From a checkpoint of a small image embedding model.
Model: 2.65M parameters, arch swin.
Training: soap at rate 0.0023, 12500 steps, held-out accuracy 100%.
Data: trained on simulated fluorescence microscopy of cells, 195000 training examples, 16.4 epochs.
Rows from block 7 of a small image embedding model, named by matrix and row number. Rows with one number belong to one neuron. Each number is 128 + 32 x the weight over its row's rms, rounded and kept within 0 to 255. All counts start at 0. After the name is the row's rms in percent of the matrix's.
After each neuron's rows are labels from the 100 images, of 14848, where the neuron reaches its highest value: "strongest on" is what is common among them. Only what is clearly more common there than usual is listed. The data: simulated fluorescence microscopy of cells.
# fc1: MLP up (model.blocks.7.mlp.fc1.weight, 256x128), inputs 0-42
# fc2: MLP down (model.blocks.7.mlp.fc2.weight, 128x256, transposed), outputs 0-42

fc1.183 106 [110 181 126  87 102 194 125 164 112  92 106 132 105 102 113 148 108 102 146  99 122  83  97 101 151 153 126  66 157  57 146 170 158 145  76 113  96 112 172  94 172 140 185]
fc2.183 107 [166 176 142 142 146 109 107 146  97 126 111 130 144 135 143 146 110 130 123 110  32 145  96 112 123 146 140  94  94 140 161 154 109 135  99 147 173 126 110  82  90 116 139]
strongest on: cyan stain

fc1.16 094 [138  88  79 141 161 106 122  77  95  93 120 102 115 131 132 182 134 111 137 130 108 133 104  74 113 175 171 142 177 122 141 158 130 119  73 143  68  97 146  88  72 178 161]
fc2.16 096 [162 154  99  92 143  82  88  75 115 101 176 141 112 154 164 131 111 134 128 162  87 111  55 103 134 104 114 125 135 160 133 126 139 109  90 140 121 159 171 126  94 128 168]
strongest on: yellow stain; long thin cells

fc1.185 100 [108 107 130 129 146 109 138 127 194  96 117 123  86 131 109 130 136 144 193 148 144 112  96 102 156  89 131 148 137  88 116  74 172 102 123 113  43  86 181 139  91 122 111]
fc2.185 101 [126 127 140 150 159 100 153 112 142  74 148 146 125  82 123  88 164 149 112 131 139  87 169  28 169 114 111 128 158 121 130 162 184 151 114 109 173  78 104 131 127 164 170]
strongest on: green stain; few cells; cells: one or two

fc1.237 085 [ 83  75 102 180 156  89 124 142 140 170 169 109 152 157 102 114 131 148 137 132 149 138  98 110  87 114 124 144  89 166 126  86 145  82 117 115 124 107  97 121 136  62 137]
fc2.237 079 [ 94  48  99 155 161  80 169 151 164 128 100 120 159 105 140 136  99 138 132 123 115 160 105 142 147 118  95 203  96 159 112 118 100 156  88 131  98 149 150 138  57 146 170]
strongest on: dim; cyan stain; out of focus; bright spots

fc1.230 111 [182 122 165  94 156 168 107 101 143 110 122  56 100 169  90 132 184 160 119 112 177 117 150 132 110 172 163  99 125 180 107 150 157 142 138 119 121 106 126 149 118 132  59]
fc2.230 102 [139 149 142 124 123 123 170  98 117  94 164 135  65 172 179 122 124 113 113  91 154 150  85 131  70 110 148 184 141 125  98 131  93  96 135 150 138 162 146  87 196 127 137]
strongest on: yellow stain

fc1.223 097 [142 131 161 121  99 109  72 130 131 158 132  52 142  93 121 133 124  98 171 120 129 161 152 108 105 106 132 108 143 190 237 120 102 147 108 138 113 127 173 110 124  96 102]
fc2.223 088 [103 125 129 124 107 149 173 186 141  91  69  91 102 123 112 138 123 165  77 136  96 101 160 108 132 121 169  67 150 147 195 136 114  74 103 119 177  84  87 165  88  76  80]
strongest on: yellow stain

fc1.191 095 [ 95 101 117  90  92 147 109  93 154 169  90  82  93 152 144 122 136 140 124 103 152 159 102 145 109 106 106 155 147 197 103 160 157 178 123 160 175 112 149 108 126  69  79]
fc2.191 110 [113 118 154 131  66 164  99  82 145 106  63  88  77 163  87 147  86  95 132 112 126 178 146 102 104 143 144  79 157 111 169 104 120 129 109  84 162 177  97 149 150  62 140]
strongest on: yellow stain

fc1.4 097 [208 162 169 162 104 156 103 137 186 131  65 133 141 175 133 135  89 145 151 147 100 167 201  64 110  57 114 134 107  99 102  86 137 143  90 128 121 127 128  75 148 157 132]
fc2.4 088 [104 127 156 120 112  95  97  94 183  66  87 113 143 142 176 184 116 127 139  85  93 118 146 218  90 138 156 139 121 142 147  77 117  98  90 114 143 131 144 145  25 117 131]
strongest on: red stain; few cells; cells: one or two

fc1.46 094 [ 88 133 114 124 116  75 129 160 115 185 184 132 134  92 158 136 142 135 108 128 155 158 155 125  94 207  95 151 100 134 161 104 165 130  89 127 130  95 161  87 144 115 134]
fc2.46 102 [135 111 118 126  99 137 160 110 117 125 138 155 128 110 127 127 173 122 130  65 168 116 167 172  62 110 154 113 114 162 114  89 121  90 140 165 145 117 166 107 140 116  96]
strongest on: red stain; few cells; cells: one or two; out of focus

fc1.57 096 [102 132 114 185 130 142 148  51 102 122 166 133 153 128 169 110  87 165 119  74 194 103 148  53 135 161 170 139 171 172 106 100 118 135  78 128 163 206 124 153 136 111 123]
fc2.57 106 [ 98 181 136 145 167 164  98 109 180 119  50 112 116 148 141 103 148 113 122 138 112 152 109 106 126  44 136 113  96  77 131  98 153 119 125 192 140  92 149 110 135 107 142]
strongest on: yellow stain; dim; membrane rim; look: bright spots

fc1.53 118 [153 152 138  88 156 150 186 105 174 143 128 123 145 163 138 117 140 161 174  84 110 142 100 124 122 132 130 129 111 175 170 150 167 138 161 144 108 177 136 190 125 158  67]
fc2.53 131 [120 110 133 143 100 119 113 127 156  62 106 152 102 136 174 118  64 167  99  69  89 193 149 188 128 173  89  96 119 133 136 145 154 164  89  91 144 124 139 144 127 129  59]
strongest on: yellow stain

fc1.26 115 [109 125 187 170  82 121 161  77 151 137 119 114 169 116 134  88 145  93 176 104 109 215 158 114  81  55 134  92 151 125 157  95 126 118 125 147 131 157  86 174 160 127 132]
fc2.26 119 [123 173 147  81 137 136 108 127 123 112  77  95 151 178 122  93  92 160 140 118 152 164 160 199 113 112  83 158 187 113 155 194 144 142  81 138 120 147 129 106  85 160 113]
strongest on: magenta stain; dim; few cells; cells: one or two

fc1.6 106 [186  97 142  71  89  83 137 131 163 104  96 102 139  92 158 133 145  89  77 164 104 133 176  90 164 103 116 172 111 146  93 126 131 172 194  77 153 158 128 155 161  70 174]
fc2.6 098 [ 98 144 155 142 100 131 132 117 151 184 157 149 125 109 210 156 123 120  42  84  85 170 130 110 138  80  78  56 123 143 102 133  63 137  95 119 156 138 139 108 104  85  98]
strongest on: magenta stain; few cells; cells: one or two; dim

fc1.213 095 [150 176  99 192 173 148  86 137 110 183 153 152  88 147 160  95 127 116  71 192 148 148 217 117 150 153 128 173 127  79 110 158 109 132 125 114 101 110 128 148  99 136 106]
fc2.213 104 [111  89 144 153 133  78 160 164 139 131 149  96  94 156  78 150 108 147 142 144 108 117 124  99 157 175 100 200  90 137  75 105  72 162 138 125 160 141 116 163 164 179  60]
strongest on: green stain; few cells; cells: one or two

fc1.174 093 [106 119 113 191 101 110  82 142 138 122 172 139  99 117 146 108 149 108 163 139 131 107 133 162 154 103 137  90 150 106 175 140  86 119  98 142  83 142 133 127 174 132 140]
fc2.174 100 [ 67  95 135 117 138 109 152 121 119 160 108  96 147 147 112 121 170 118 126 122 170 115 161 149  56 107 108 187 160 141  78  83 112 140 171 105 188 134 157 125 113 120 211]
strongest on: red stain; few cells; cells: one or two

fc1.128 098 [128  72 129 131 128 100 110 118  43 120  94 138 134  99 171 157 170 109  78 138 127 133 167 139  96 149 132 123 170 129 125 115 136 104  81  74 132 190 151 125 138 203 139]
fc2.128 093 [102 168  93 144 119  93  98 143 167  88  73 125 135  91  50  87 161 127  95 170 152 119 116 109 108 132  68 133 120 146 160 155 129 119 130 116 121 161 123 112 151  98 162]
strongest on: dim; cyan stain

fc1.77 107 [ 79 118 141 194 163 173 153  80 117 131 126  93 131 123 183 121 128 156 164  66 143 129 124 163 103  95 105 112 165 130 152 174 124 138 175 120  86 160  56 182 109 112 104]
fc2.77 118 [ 85 174 217 121 164 161 114 149 140 129 113 137 142 123 129 135  68 169 175 146 139 173 135 137 101  55  97 172 149 147 122 124 151 138 138 149 144 164 128 153  55 134 124]
strongest on: few cells; cells: one or two; dim; magenta stain

fc1.27 086 [102  91 106 125 170 111 115 173 132 120 120 122 133  97  66 137 107 103 186 126 107 132 148 136 170  85 159 137 116 137 117 136 128 146 151  62 109 135 104 143 124 179 147]
fc2.27 094 [128 189 161 114 139 150  93  95 111 122 114  98 148 107 191 100 138 142 172 113 120  95 126 139 159 179  75 182 123 130 123 128 129 186  85 132 145 154  83 120 133 104 182]
strongest on: cyan stain; dim; few cells; cells: one or two

fc1.72 096 [108 140  87 209 151  92  96 127 100 105 144 170 141 122  93 184 151 141 151 113  92 138 128 100 130 131 169 139  81 160 113  74 125 150 157 157  41 140  83 144 106 140  90]
fc2.72 092 [157 124 118  91 139  89 180 166 101 156 183 106 178 172 110  90  99  99 105 108 109 183  51 111 145 164 126 147 140  87  80 171  98 174 121 157 183 185 128 158 137 112 159]
strongest on: red stain; few cells; cells: one or two

fc1.44 088 [ 67 136 119 138  89 187 104 131 153  98 137 171 148 122 152 105 154 142 151  98 114  99 148  70 116 131 101 149 123 176 130 109 116  89 128 138 146 131 155 104 123 139 129]
fc2.44 098 [102 110 129 126  97 154 146 116 112 147 148 102 142 117  82 137 114 161 180 179 129 209 133 146  42 145 132 130  74 164 119 125 113 149 167 132  70  89 112 169 126  83 134]
strongest on: magenta stain; dim; few cells; cells: one or two

fc1.0 090 [100 158 192 116  86 117 120 224  73 180 162  95  65 113  92 143 133 160 167 113 120 137 148 136 159 141  91 172 157  95 102  99 214 104 138 100 143 155 135 170  76 117 107]
fc2.0 087 [ 89 105 119 113  82 164 133  99 113 167 178 130 140 109 155 117 138 213 123 144 130 112  98 115  70  93 131 142 110 179 150  80 122 163 130 153 113 116 188 130 183 156 143]
strongest on: cyan stain; dim

fc1.188 088 [129  83 134 141 143 149 115 130  82 146 119 145 147 150 181 127 173 110 155 137 143 123 131 144 122 165 131 139 172 127 103 153 162  94 119 148 102  93  88 134 164 134 106]
fc2.188 086 [143 116 169 107 157  70 167 144 171 167 135 104  91  95  99  92 119 169 156 102 108 183 166 130  92 124 122 129 125 128 115 100 129 124 132 146 117 175 156  93 103 128  73]
strongest on: red stain; few cells; cells: one or two; out of focus

fc1.25 104 [138 175  59 143 140 122 144 125 172 112 114 189 128  40 103 145 109  58 113 125 165 105 101 100 170 120 117 164 113 124 151 158 102 156 144 155  97 117 103 118 129 151 118]
fc2.25 103 [121 182 117  93 141 110  94 121  79  68 113  98  88 143  78 136  72 133 107 132 153 132 145 144 140 156 191  70 123 109 108 109 112 150 110 128 110  68 163 133 110 118 124]
strongest on: cyan stain; dim; crowded; cells: ten or more

fc1.38 112 [125 103 104 159  83 164 151 178 162 119 159 147 156 114 182  99 111 119 124 109 114  88 201 122 118 110 145 149 113 123  94 122 201 167 100 154  83 147 120 166 129 137 102]
fc2.38 114 [ 60 143 150 202  87 113 120 145 134 142  73 157 118 128 105 107 146 110 117  77 176 131 206 135 119 100 127 133 146 158 148 130 135 119  88 113  91 125 139 109 107 134 126]
strongest on: magenta stain; dim; few cells; cells: one or two

fc1.199 097 [ 90  98 144 176  69 129  92 151 206  84 109 127 107  56 138 105 124 163 137 130 153 130 150 149  57 104  98 147 155 129 126 140 130 144 132 116  93 128 114 114 173 141 150]
fc2.199 121 [ 88 188 115 174 131 117 105 139 138 115  78 124 132 147 104 136  92 154 139  76 150 144 175 124 130 132 106  97 105 141 160 163 177 155 148  81 111 135  70 142 121 107 140]
strongest on: magenta stain; dim; few cells; cells: one or two

fc1.117 117 [120 164 113 190  90 135 136  82 167 129 148 123 134  99 187 113 120 112 143  87  87 114 184 126  96  75  89 177 156 146 124 155 133 111 179 116 145 150  84 153 138 100  86]
fc2.117 133 [ 75 163 175 105 129 155 116 146 161 114 162 129 128 144 108  67 116 148 103 120 137 148 197 145 115 186 106 144 139  93  99 168 127 122 116 121 146 165 126 155 208 133 134]
strongest on: magenta stain; dim; few cells; cells: one or two